Weights of a small image classifier: 32-pixel images, held-out accuracy 100%.
Rows from block 2 of a small image classifier, named by matrix and row number. Rows with one number within an expert belong to one neuron, the router's apart. Each number is 500 + 40 x the weight over its row's rms, rounded and kept within 0 to 999. All counts start at 0. Numbers have three digits each.
Before each expert's rows are labels from the 100 images, of 14848, where the router gives the expert most weight on average: "top examples" is what is common among them. Only what is clearly more common there than usual is listed. The data: made-up road signs on poles.
# router: router (model.blocks.2.mlp.router.weight, 16x192, trained with AdamW), inputs 128-191
# up: expert up (model.blocks.2.mlp.up, 16x96x192), inputs 128-191
# down: expert down (model.blocks.2.mlp.down, 16x192x96, transposed), outputs 128-191

# expert 5
top examples: black rim
router.5:503515517526510446486457518556545560505507462438416524501525530478526524525561468494526480528553461492524515566460447527560436549468488478548563552556494488479465486427551464490553567510519484
up.29:452482490512468499513472519527477407519493431527421500488509453478556447491523515488514530483449543548471493505476479479555498444443548520522519521502497435475468625503489406443539524507533511
down.29:469496513538501523521518527561518497468498488545491472550473540455470492528470515526513537474406500470538419503419506515499627469580499467472514478504536452496465465521530577438518495452452502
up.30:578483539478507500483484457472513527436494488469554485495510558499518549504539503523516518505531516493471586451471543537528436437469548592488532495485479509534506560512483539430538483538478486
down.30:466488526452500474506425430566540548510495540550507527560478576517568437488466549449471541524560500519420483547531498506499559446503536405512431506500440521499407648554465486509490491544524501
up.31:502526448506503508512479526497536447535513447505400476548536467494487514528518473485448517443487540518476546483558486489534577500477444547489505497478469576513481425474480533412475508555503439
down.31:499512519513500518474556457495481564515492572456503527492573558479541495467512529527442527478561501514549463528506496466500509492492531512489504505500616450498472541444541470482462487648519502
up.33:485496488537526470459548482489494531500494424483483475474477425525512529510504496492548562585544493512531460489440523521487466448542475515467476522484503436510503537478516510442566504488623513
down.33:479505439459500480476534567456455459514509507475481481446476541468425450527566513524449474549535506502516446567550510505502514513493509507544497505501580522496531566467510507487504498573506498
up.34:559472488495518504463441542446553584468503487493516487471468492538487516513616489498521530512551477465600485532538509515478412481442474419497545517540568491505490516480531513511493511546537434
down.34:561501471493502542506548426496489476518497512503506539387493537513492486468419537501485439509460499510562487552488508445500550496529510460467448477490583455504545459507489460495519492539468501
up.35:535523531497518531561448532521501565493504483472564518481503491471501559532552465486536509475561482477519463538455500551480549440438503483489450539514545546547491574441581479484477534555564529
down.35:473525487514501501489444597523506463492497575512502406443498580398489572485503501503535493453544507425496478473485505526501528481551493543504467480492548488508484462548511446567487483553459501
up.36:555471456481509464539451510478472505524481486507449529398466501559560551462543507486493507456501510488551490548520495531458473428479541433504504485483510436514532497536502512453462466546467435
down.36:566525494514500472499487520535486498498497501488511475520536426479476466544576465484536532505431498510551499505489500499500506518514487482495520536503496443503499459459512512527504499517515500
up.37:474513588492515518516494404544457443492503483507517560483533453462587508483456513474497559518525532502495495515440485514522444401520548518450517508492444474549506489566502521521462491462534492
down.37:445466544516499562512566510526506547496499471524491472514481485556439409499446494478503553498504503471524508480537503476500535529530442499480548485518408484496469525477504569410519515506536497
up.38:481510534476527504549467486498510521479514619515440512467504548487448530488514536497454500515454516466428475435480505474535599448481478564480515463497522463467509599525504499397463486538549468
down.38:547502549475500528520570448491528513495491505518509475402570627466506376497509476511510507472450499517502484484579509473503495468541519535458594505496418534503519404485505491506539515550447499
up.39:532506428466468448494520453550494462474460484470537500543476529458509522501536520479522557467497517497510455611553548529513587547484429494455466453481494515595537577496512473540522506533534474
down.39:470477459439501502488532431528459528503505602463497512437453643428549554502560524510502427503432498531458496467386512539500509450468493434507525439495473579499555480604474495429550495487457498
up.40:566537504484478534499481508560501480509518478490484533529486482562434519534543483506505479473553434490514528540483494553492477472500483426475480518483565458432504515473545480606478487512503519
down.40:313474528497501471487492503524484557514496600534507511496453438571434588508464480512506425489512499496515484560495500500499494486482509530503531495501679527505487440535509457508478502540475500
up.41:492523500513484447523401469488458567498474483503564500476530454388466490471496501490427473533519507524444511435480472514466520520499509428477468521466561632470486489523497569499483507566565516
down.41:443472517462500460479481561520499492492515454552479570532549462570484501495533554497496497506514503488510495550495498525500437463553526537503484483492451528503496527433453473599487508532510499
up.42:513525572491492496511584500479491517513543497508514513537519581548473528514504506475508416532491499531410532499557496497474569487475521547518517488532483452463506537535518480540422519531466504
down.42:513491515549497491497550404438495496506490468530517499486439451568585479454493515529467483523604497479512498437569504498502554478547493461458451514496505592502512580412506454495463500439550499
up.43:535467457476532476516499516538516444522454405576409531482522516514490512496478456522473551419472547517540519628543520465517456484453523459462488475429472495494535472514443528424487465530529455
down.43:558486507505499402508338499520487586518493483489484486629426472508411501513506496466495503529472495499481520407474505507501546526539529492473500511500529535500496581442438497544531510556511503
up.44:519504450509459488527601504509521497558514421521470504520519511463635433545504493507488527480474535507428459569527489468511495517443545520561503516509428478566498578461495471451506513396461546
down.44:379480498472502522524418509493441483521499521541488433524442543557479487453497517489540571502538497469641489456428499479500524496581516458483530521498572399499466346499460584569475510577529498
up.45:447508471424457509552486399503538561517522539444426558558510475518573515520549517518533548454530480496521459521509486498487473509503541488523493468558463495502530540533517458452565502539555389
down.45:449501494512499488495373504492488436497501497553489546552487630550491561482491500486513480515515498492566468431551503525500579485483512496485479479500523496500497468499533529502512506530481500
up.46:416501512490487476553482491546510553496511460463534512584516444432523532518471488522507599476428517550475535486513504502481493488474444557458491496506376517491465552492446454553489491469471518
down.46:559487465541500515521569447425540520495498513476483433577514544501467578526502427525511488453458501462533502495517523473499544550546515468512587555499592557493460543500501449471510499568472500
up.47:503494452486494523559497522456497479487493526532463440445472498533547541483488487477507528438493508500539522471503501513497481515535476525495500513548452456584509504486509533440442499447449485
down.47:387496535524500466499475517518554456475500468439505488464490485513465485511476458506511495479522499516560495493498507486500470462476524478491469510498451488499531466504505510510524491380541500
up.48:576539511503522451538430532508507547535527514450434529505516454569500569483446500509478523511497471517502487479513488496519479423517552539459488478540481486574526516503516508482513512478546587
down.48:429513484549501482499452531517521511491494570478502425439414582551426465507513526519445491521477492551467451563513501520499499553475451561499406519491509429499483531538527488484486482626510505
up.49:507508528503523441488453513523526557523505440454422508571527502477450491505565485496556516537541473531466481568498480497535512619521486406498515507495501508486539495463566463451564540502515533
down.49:451539481527499539482669545544501495490503482500515537475463576517398522501445490473522527518480498465510465511501498494499509483490452545495481576493599488501472484449518510571491494567463498
up.50:448550534506548472548443509508488478506463468485520504561468570505434401511478495485478523520522517493484559541485466512540495541505531365527513485520436461476502462480507382577492513507545501
down.50:458481474494499499511680493482512500489478540483511493549496437463458588515518499507441502460525499481487508506483505459500419561502493487500517447507384493497544402536500462490512501528508498
up.51:485482513516459531547514550491525526454538532472502469537517457508489519511499449467536530457502504491525442513528520501511442578488490512462495517531438452418497438498510539496533498529569542
down.51:481512511477502443462446572539495416496509475591512525497517448395572611468436498489493545498518500440518592476398493490501487508585480529509504501502433554501508505543500477516495492478404504
up.52:546528489453505521493455468485522521506484663456527482505512465507453477543539496497455480445533520476543450497536536552462485608484514499493484471481536548527486482456514524449532515507553524
down.52:482476473512502490489499555423503414493502549494493512389462537494558431518529467499486493504489506485460518463486503520501489520449537479474481500500361485504525534455521457432524495558440502

# expert 4
top examples: orange face; teal rim; blue rim
router.4:510548601555479545565458555565516475409526508541528443496480478511517495468393502505505478500475498520460498479499456487516481477539509502473490526598539526575414475505483524560492503480503493
up.29:492475495528448464464477535473440516516498462480475493483486402588465498476494478488478515600492498478536530472501497539494541439533478528514498514465557526512493561523551456521442498500502458
down.29:445506462525500463506505439523528562505496467472491505463449638517518451508548469497537481491470504499605418537411505468500468539484564490503536488506393468502566504534532368540514496451454498
up.30:514493504455463497529600487490487568542528594472451504460496492442457439497448520519512408513476429492495567480504488480470478466528595572566524495499469450450549469493536427475494532453424514
down.30:486537484472500506517436527506516508534492502425484471477506438452445505533513499498429481527528505438469514537451518500499531435434492555463514494503516505504499501479523513469544503520465499
up.31:434507538540554500531482486536502530459485547529561505510520495469567613497469511501518471461523520472458503483466503487490461546476543509531521485535459521480485348511489546428514484483494561
down.31:556522529447501560500472434492500544473502487511501510532436613481409499505461481459457529455534499477428550548479496538500546474449468548457552507497548573503503484473487506606482521561471503
up.32:480535577520457528499468530480488511494483468526459486518488527521521478496496480508483562461488497483491472497508474464519428539468596447455499501543564519513490522505475507437484501483521462
down.32:530517504539502542453476488428481499511494438449474466478583392515440550482581507512525451500515507542474578498491489512500509578523525404521572500512460454508476503532554561482461501519582498
up.33:550492486486490519488470491483495403518467457492470506479516439492599554502516509511512462483426486521542462501521500500506408533508534464427427496436445461464505520490463496412506481594480492
down.33:505495484502499547519492577470534613515510514454468563529536403555474526502558455463556530524416496457496472530513502495500493550489449570506564530506527592510499543525502485500515510449471498
up.34:520486462434537568554440460468538559525499413467444459497491459564383532503610490484544485457534501436545485537506541512526420467533490487520508491487584421505537499494570498460560530459581517
down.34:565496487528499499473529510453472483498504550509493551540554519520656508486548531505519495502491494492435483511510484490500400509509466527487511521500486479501465529487503462446466507352543499
up.35:418469506482508518586528439492532561454510490514645522519499463398581517488524522501526560479509510445436491523500539542511490539530600547512518465512481525465531449534468503545519514512496455
down.35:439498505459499475521471520530457495489503565572486484557451676505558502458491556476526471493476496530577495551340505538499514525541488491489537450497483489501536519554517510530505498517468500
up.36:524533559481477458498507435558485468475471531475470558501512432457545541507571506475532472525523436506508539589455500552500488573452469529535477512504444508438498504526560539475475506561531518
down.36:546497507505499543491529494492534471493502509489509524483485511528485446512465455510479513511444497516536509501531493467501609539477502489483530603515558491503441554510506522506463507480455499
up.37:518463511500493481480491528486492562513495553503533465468461532512403469509518517502466486534498543466519515474501505476508472508494562540508499482551594627519511531446511522572507526609536504
down.37:493488536538501468493549481515513511508499508498519550464537456548471480522481464516509541524547505481573462479485502517499498492451499456503587531521513473504495504520513451572506493450553504
up.38:461478459497509469478435472454460475548534594497479485435498539513449535529491491522507516514476516494499513521505479477482453512511510494454475523548431500541529535484502515440487542562580513
down.38:537473475486500436488442539532477493497493503473479542439430504497503436511495499479506550538528493514568503484554506487500463473454529475519449517498488479497501502466509526480510503407463502
up.39:515482507521513416556478523495464450470533497508525463552484434436496484480469521472482612504533504507493593487484513545472571510531488484521471469480477508546494512527510554559477513506548500
down.39:553502517511499459478423467499486504503498485407515572469462458475581608506545560471529479474511504526490499486531497531500406520470492468559502499504576479499540469530577447532506502502471503
up.40:536476489487468458523479453537495533561478504501555533537494448505462540463455523503585432502492530517499457484478505484472522580526440518516509468470463500556547515531472526482513484448472538
down.40:569524493494501469524542475476485479491501440470491483440509526351591504479529458432548517555432512494462557496568497556501423550526492462525421537499616553499424537462491509526584499521532497
up.41:580477472434529495455491520486512514541503498513556486480490574471510432509498474486455503473595493485499519402442502532484522425528484383458443500419472417531535556500449447567489488407497490
down.41:510490524534500529496491440563508434477509453534509526416528468490507569567498488539485521473505488566566496503443497501499590476452492569442523513495551503493526388465481497492507488542520501
up.42:476506522502455493459584569454501638483520529473496485506510412500585523487493481451532466517510409477522520435528494495470601399529535485510578527520513546506487449510540519481482504561508547
down.42:556500536430501502526447616480520421480497425521506452510428536542473517530479509505499478506530496464610524455505521539500555505499546558499453496492516569491485558493491453440533496440490504
up.43:583534557476491553521376522550527499473502503475449481465500418474528487486454511498505478492528459455420486588525529542487507488485467528522490480468489491405476417470511472491489475510539527
down.43:474502485549497470484547518448484525517502513464485541523501575458468525448497514487541509485440509532519513459522501506501562516503476503506442434502575519493565515457563541492508499605533497
up.44:521487477514473513534283538508518519503505517483553484502478440422525425492472510512490514462494492497474519495505490490518374530506561484491519480523526551514500522470493458514548499508514507
down.44:549495519482500512475648456463426387510505456517515518562481519529514392490489532518515460508517497502538507447516495503500504454494528497511423518493489475498463620504520501525489498464490499
up.45:405547467468485481467502540537516506556519510511548523473511422507471487506489480505469528464535481548459491551508494473464548481465440397415477507473497528442493436457450486540507523534475525
down.45:612527523535503526523548534551484503487505532541497427572557540449446486534458486468494463491442505488550503494421497557499493417513519455441546484482461523502514473600477498534462492354487501
up.46:482548447477475547487398555450501475463511554447519469466525423462515538511581489446472477500547482463524495495522518542478548479504456444507465503487558434521512525481570450586484530502476461
down.46:460514487491499501502590418471480500499497496516498449628519594467457488533489475527469457474534502466496562530453495464500513531548509528492482552508607470499440492451492407506519508463461502
up.47:439482508500517471495528512476458587507477465525410517492506438449427631516424498490475540498461528584545550537562491529462432545505479383522547489456497523504521503517458537475437466538452456
down.47:542495536459499538517548567502524454464505551515508497557481490511514615519556487482478438477552492461454492512334489503500503488476443577493517492509430500496515482433513504556455527582468499
up.48:468494521500576467490415442500472506530523506517544537579469476490513502527506511519535432530524488507479520470479465485497515536457428434495526486462503443469516436526482495616518483480485534
down.48:585526543501500501497542518505549463460516537524519513553534420530401580514495515502523470491489499400457494503530505494500541568538456513489438490510480557499499540443501489539460503536462498
up.49:504489485502514406504524492535515503510498504524468505531486459475502594495427522504466533456475492520505530548557493446491579420528506520447462446524472577526503500474472561583493494416517498
down.49:437518491516499495493492549525521448495500479509504482546529439484577376462472567519473513481458501556517398443540507522501520461467560451494435482497518514508531485502526474450476484638511501
up.50:566485481509534480506546458487513510512477490522576478484493594504516442536516501545485564439489544510489475520515501482490487520495465479489508481539442474555512486495463463565491482520461542
down.50:471519469502502526466562537480494532512493500524497430474588567493475598467523481469517438533462490482584505571412506483500490531541454608513475507492615543502494465482568496531469506540496500
up.51:535506556499503469487524470553535471486481504512486523516496572439565555500499471543498509458516481515509474576452519519517422601430488516529494504476479484501477455484505428506521484540512472
down.51:458495509495503465488382490480482492512509551521488546494470557537416458494500580524518542460545502563485474473441497569500553535516506444524442442506507581501486476491492529534483498530540500

# expert 1
top examples: triangle sign
router.1:495475463449450543522522533459549547466445462499561405532443489495426429435484527517502527493468516487487415483567512473539440506515468430517488392512560490571511466476538520488479480550503493
up.5:469496449428485510567428558460559510495484454502494470449497458493471514520510477521454555426502518500532504464515528474511426590513565448497493493536492502442504482457500510470512490522516463
down.5:380474490503500493468566502469477522496505542520507445437489592524679554517502510496529466542482494473498506513529496510500481499531470533519482523494550502501488594487501535527495509521455501
up.6:446517528520514536562493587466517492485467446516523444516505496465510563471462450477480494469518551501490536516512527489518515454471483527551484499477474476555510506476486546540527488459470540
down.6:457502479513500518489514430487447480512495534506497449356505487444518424528539510493476464506467502522559486443528500543500567478526498533527436481492464510497516422561530511534516503526406501
up.7:465534520499518511519472500477546527490503443509525529515518483467597398517459491508504500481556499445512559533499489519499457507508409457513552495496528509621521532539459464603526507422532549
down.7:557494482512501572514531572524554462492498484491477482615516440645441550520533512499468470489487500462547512532492501467500528503513526561484496491496470498502541432501497499474499503557475498
up.8:426511473486459461531438641472595478483498521501531402516451479455489428522469445519461548460472494468480470520584542456527445570492504538506535490528527497476487464465478531446513475550475504
down.8:443504513494500502548556503517520521495506537520507616523459570515586423507507513512501530490567500443424557493464496502499507537485497482502532473504486505502536598505495511508519496604527503
up.9:515492453523481468523523515446467588496496513497497487460495546517540514519507455463514556511484515505492549558502492540491435629515535484517537530527437463533503485526569501619478532544548446
down.9:507479512472500498533563503496513395485511481483494463435497419582608496504470495478431514507410494533538545614544510470499504532525453481494458508503550431496524542469495539508557505317601501
up.10:553463480528546602525458495500454551543514470532479564418525637458468484511481498509486503523437502566497499482518480456472511471542559502534569523516485440505518494545462406527519507561535507
down.10:568497514522500603509448527499545429485503587497493560490522542448468542493417477551461502480494499493512481507471502482500547417528579475506479513504459495506591518492506447520499490398464501
up.11:433449489493569587578418489492499478492503522489462537549558426546468454499502509445524577515495528506489452540530495487491506447501555511527462499484548468600465492515484467481556535503479507
down.11:617513511540499453470494410533497523521501427435472552464546462474448448487437498541485449467501500567556493441527494447500487556484492469475505495505455415495472496527544503449467508416489498
up.12:515480466478524515476551428523491405518514504486515527505464482490366549470474540508532453490503483503550584510472489491512474507523516573487486469453491471473501468524511475537426490504431482
down.12:511505488460500487480521529526466547524494542547491401485510502563451517544465543544459454489507496483387488535434500487498444428527531497503525486494424451498456439504453542481540496464438500
up.13:473507505492518455532551477538471499501498441509486486471480595495571376515502531501504475513473520482523538493484503524497375590545512561460524501469616575493478509515524574504442518526505540
down.13:448532489509500535519377523494558472511484514495507519484500505514553467507457452477477532453352505521570464498525481422501452495570489435476428541513463400507543496521487449506522494596429498
up.14:514451514500538424475494474590451544539485505561453522523457533529510562497419497500447479483481516521537487510417534496468473559547486500451453502440552549538504532507437520536467473512452533
down.14:526498488521500512482639489455489566498501524487494420497462608414506515529490502511477459459529495432488489436433504542500528428495508599472476531508556539497464519463514480512504513498511499
up.15:520524466493533456469453584475518539505505461504561438473495426480533561518463452490531498513435518473477460406529508459467478546559476529482436531508566518518505527467482553587513515473549553
down.15:512473512502499440502652465507529560499495435483487455508531568502567528477538513492551488494443497544500464635502505517501446500523484459508485478497474568498549480505475486535506507549547499
up.16:572497481485521464467475472565514529509486516483564496450483501562492511511523496499474516506465502465508485511479529508523409559518507539471499495460509339423499513472520440386505497485415576
down.16:426512499481501563522636497455525456501502520442494539516516560433482540500497508494445534478500497555473586469514491483500547443462486542526516485505470590497496474468482550529549493639510502
up.17:435505465496439479530425541489531444535506387469428469478528554447465530539514486506500560489440459508465476510583518474486386533506496553493480533493474425495506606456490527408499525507488571
down.17:444521490548501566499612508501493435526504494488490486488492489462463490519531486475465476544485504540478400482434495502499505539531526531507482510515485471503464444582509614414491500478494501
up.18:476503449549548561537556557508534466468515450476533506508497550427387578476534491499544473526489473539468465476535494487495565546515578595492535505489528437544489553472500506439501509508483446
down.18:537517494468501549511579480460517443497498489531482469601440484485534523540556500504463516401480506474440544490453502441500428545517463455545499455510474391505535412483473484478574511480483503
up.19:457497498519463506522522558515492481493513506549448473462469492480482506514395497516485453504491487497507517489490521512457516549525430476470480522465421476530476618479513489509510469553559466
down.19:490501509499499474509549484496526480517498594448474549496414497484530474466499476502486482556460505486551639510578496493499461512522539438497559491509472572493631439507463518510538514543536498
up.20:396488463534458475465409459553467500505495502502568488546480506533489550448470529477509461514507491565491528505458509496510454532522460503507499494472522466577488486499504538472525491440542452
down.20:614501502516499535471549482470499561491497438509525549423541556504552450481492514487487504457442498511514480520510514472501560487513559465438557505511501509504502378550486461499498482470602499
up.22:463471473517487531467651528483450490489514434502435489551467447433478503504557505451512457503500488503494546573477507592524555435495449528551480487494537515492454528491557469475484527468485518
down.22:538477498491500458517463480489468451520495494435499648520498395495375498489515564504463461480471502544470514476565500494499557524489539493526523461511537486503524450520484550461467518474477501
up.23:515477498500502428454434490531493562517506543515524546479480530530507610501545488533503486498498573500530505532455512485514471537472537467438500499492469532435558541497527546431521450534557551
down.23:518510520515501486501561522482464424482511522468496537455481649459567364455490508466530452509491497517402566494445501492500537468491492547452530529504404586500573430510468521551445494435553499
up.24:554493501511504395557461462520463509508468475469547558530511489460515643483559489496501456556473443523465450461464486510504546516458512480506473542462419519465513472509504496563532478518460472
down.24:517482479506500496486484445467465444515499443595489450496567538531492482519483476516464507495546498517551465482514501459500574457501539622518528516510494458504517580521464466492495502480496498
up.25:471528532500522487512441523541451525514473474511466521525546538517479558532445556485466487455467438488559468504496490499444466411537435470478466474510475502550472510499568459509492489413476492
down.25:467479468518500519483535459528513521531496509470524420632431415508428436490503511477567532529442495528549407473476496443499563449513510550462463481488532503498560537565487485514466489375504496
up.26:543453467492451576462455469500502507520526474490451498564486580551476484466504496498518518507495492503510510496507481472548477599476512405487510547512511561524467462460512556498485507567527542
down.26:482522503476499514491431706505531540515496423477530554450422444530475540480487482475496510524487501515559541478427492515500505456468576479509569481503471533500484384491509488487475487425543501
up.27:383488464498497546486409504505479516519485407465436530428496538496457451491505473494470542517517522480491470462515495533493363510510506521512510537494623541563477497486505542534493523577536436
down.27:519506485526500554508479496507516438501492457506502502495503527561438528463523483509510444505452510491569486500437498515500480578488483408480468479499580505506480539545525451458483487389600502
up.28:477521451484477499491490559488505526528492514471463492475500472525514523471519512477539453504525461491557465448478514490485473520497519516497427524521349526475554525516546488387540491524532517
down.28:544491526483500398486532524463507459484505430542503543525598480477586466554497510480480607455453499513523544560521502517499452518514548533523532494503500408499461445486483541572497500401514503

# expert 2
top examples: teal face
router.2:534424493462530437460527513497475537500492470475533525533515439497517480477549473535535535488524510522531546517503538515497492575447440455509537539430378421460472482473504528447524507427475511
up.5:512458490515507512524548446461496549437507521505482494546516386462479400490511519510473490560501484505497461479506501485525483439470522534525487534520526471468493464562544520476525471437589559
down.5:474515491507501534481489460484496350491504501502501500499527486578541356532519495473557494506460496467548483468512507500499581549541520533455578524506626511500526459449530487433495499496534501
up.6:476496465469442475466430478552526493491533484508552503476479521514469519480505531493528500423489414516524492491476501492538508484479502459454493478507522570445507475489488518576521471524501547
down.6:568505503519500557508519517469521446490498507537478489578512412568477481485494491501480583486561503498447483552456501460499500551463548491487511505516558488499447382542512555474476508445435502
up.7:504476481483495448494441449527495475516507510469525542525503499475484499486522522509534489522507500506480541544557503496460593495431448481468511465462520504411527452534469464521531497557569473
down.7:588501464475501555529432510474496477507493470415500453550462478512442432524530550519470487462480505532475442523581506511499458554474513512483474437510395460503567497484526471506495493395500503
up.8:486483439515550497448476501481470434540500429477541515528524536455544554485532522469528492532503476508523494543506498423508458529514495496430451483478472536479535464543545486580511513495537471
down.8:639500524535500480486446538494506440496495525454498533481500522559454423491541499524529497504454499488463502483580482463500563476528480472502520496509494488510479595472520453469500508500495500
up.9:400544539505539485534501476533498438502456585492525493423474476513563549527500512522522452479391513526519451453522456516485474514550468503537501527499485469496476499520522504611510497492581463
down.9:419500529480501502495573608516521443502507432495504530552527552480469492512518496475508526506519500557462511608574478515501518475467478426504482537506461435506479465480492478444497504542525500
up.10:463452556524506539482485467495459466488554474488565534473498492520545486489493512517506430539493531492481500493461492524454517483536488548488530516472535504467529490513493557550476490385415567
down.10:481496451473500538493552412482496539531506461496511489553479452536497538510470466490472491508509496464552451466520496452500542409461509491477556572498523554498551470481482459419463506515543501
up.11:441535591509512545445511520553506496474477514462550530497531532520527463429474525511512514530595458531530564458469504505497487513486514492527479490440522440470509510530500471472479480451529487
down.11:447500487506501519489492570443497590504488544509495485462465614458516490467447482510460496452506508498580525413516499482500543590498508481518520491499529529503538412574486425532483486522503499
up.12:493454469486492452502484491458490482586511496525564524577486451502519477535454534514553507468446495514566538422551448421481622445520477440509449506517504514486541547494462512502521517449460510
down.12:452496553494500515521356583545533490504501499483496490392434535420707562494502504500529530483531498451485433593517498484499508514500498513511466500508518456502460533477462530439478503568519502
up.13:469527502428549515510520472485530443534485549485443519566503386538580477521478498513461542459475536509504532491603515501446451416466528504485512464468537518480498534490450509549539495540613463
down.13:580514503462501521496403537509501473499495574435511460395402525502509575447500530492520490516522494505526487482461521507500567539522489503494525502475482523500510491537540513556481483514504496
up.14:514448494542503441492461520489514498489493433571612485485563533446526518527496478520501506501443550473474437494495505483475517462538538553518489544481471516502486508494426486466503488439519457
down.14:486508476515501459508421477517497535511491516487498480471571573502532577502504488498483466505524500605532473523460501453499488494495577439551556506496553519494501487478563544486488489590481498
up.15:512552527505445518491478515488484463483494492457489503560506449485364420516536485492569499547472495491568555555511518529493599455548544492471575469551550567547523456488486574485518528499572491
down.15:489490456495498472513437510479523601453497424505494392503564573492563489496562510526452559464500498422405459463530510525501508586543484489541435455504482552499463435430492535530513486460373498
up.16:495498465468502449573519432488491541475521504520528532449506557460475416466444503510506485514407565487504448578495496491523488513541496498488508491440596477601493544529475537590546508434532489
down.16:542512473468500531504525425527557477498502530475508449620517505494557512516595480455520490499543493477473487477475509495499580529498519579507478523500432543497484470543479431485447503442506500
up.17:527442415502428392506400462479500469575474491466538525587505534482534468502550517519517505523433517522510430537552483428499527478527488436495489494506502435405541493482429423546502513535465459
down.17:530505518493500454485444537580466654504501479529500472477484372452594465505491445526522543478567498555557543513431498525500486492489494494476493538493476544496542488538522602470539506482564501
up.18:424429430471445501400544509469479457517499516521543531551497546437542547495548549501485498539491598501486445428549509474525618561468476512508476460478450444519494509507477507539495489489465529
down.18:504508548475499471499547497532459512502513490487500570517495450379424515478480530489535536544578498499595484475564497521500466461527515474475448482489565542499563439497479459574529493501595498
up.19:513456516470522524540447514532569470525492444519550487508515529503561558503563510537511478456585459497508454464467518490503484572444477436530540505449464486419492543478499500496499489469557529
down.19:458509484501500473472599440493491545517504529474491502412501567560430426503490478502494481507499503496545558499519496492500477528514516490492549530504584539501511370510487471478502494528506498
up.20:516489421471465502530497493455547493556484474459480489487499501506455490522596501508489516429510572484533484506592514465501527511503483464482510475524542472541550492472436490404528533531484478
down.20:542491490513500520505439509470481566485495431485513462589508493520550444485478392526509489497488501463582481455486502503499535512478518451490477607491520461500525607509501486532555485459516500
up.21:517493551525513494535492440508500540523519559510520588492516513488411529477460481528456476508543575501454491448464490480506496488460514512490498460451644547525516536525454520527514487562522454
down.21:449503518540500450499387549524525457482491546475496495570437446498512538513525438526552443521470502502551453464419498495502437445478540422471509567517544454499507519473550591460508501498444502
up.22:550543534491527509486513445559473466500539510469446584486564484515514531524531505476488550468563432522493500536462490519522453555454509529482461543506461455401468486548514500419536500510562466
down.22:495495498526501550479432454491510452510497572512496528515543479441414532526504538508470455526444502515446464537467501471500522494548518505514525480504522490503488606531456520503506498437502500
up.23:491469444455510521457325467456532493499499524476653520486520445469444526511527540522512504541498497492493514514571501485487534553491437480512518454423477478490494512549517403525539492487479517
down.23:548509481464501455500381464536536569506504501534492488465554422483443522521433521483508434450501501502466522560505504526500457509453561463523555491492414477499492456542506493448485496425565502
up.24:510535546540526455444604530503536503546503473493414490500475484474554598500462487535505474550488615526491509517535504485491507457489520624473516485538425495447523536452453503513519474494573493
down.24:409492495481500468510418515481524369527498486497524494497483518432440502481511532472484475480477500479615499558430497493500529517499505431490528463507535433501507384457522439510513498508474499
up.25:505465463492553513477563502510478412428473478484584477513484556529532554493588508456527538496557536497486527551459523551513571541521478491445473480502480529414517473500572493580499472555541493
down.25:471521511497499510498503447461490512532498530476491470522608341474567478496450492506445449503479499519473515461529492496500457465529501495508482523503461514502494503524514502505487494466466498
up.26:504463497522499508493444549448487531504512485488452505495478548451518497521529438509477484535468475482475512569538493498495518557437481512488557520500506502512495489516514528470467514534451423
down.26:501500484513500524514502471502497486488489467501501503574444541516438593511596511515443512442522498475476500546471512528500474539517481511506526464507483513501499514478547558515494501520502500
up.27:470513565511491476458475444514455446452481499501538508464490550551457353481481537517506488516499581485489498423481515521467390549483521563476517505503488512465498547540534475479460478502506497
down.27:513499514481499484519547411560483521518496602505490490549496515483469466495495519517529529533525503556509525591379497518498538505530456467537496468490613513504472465526476499473515491478559501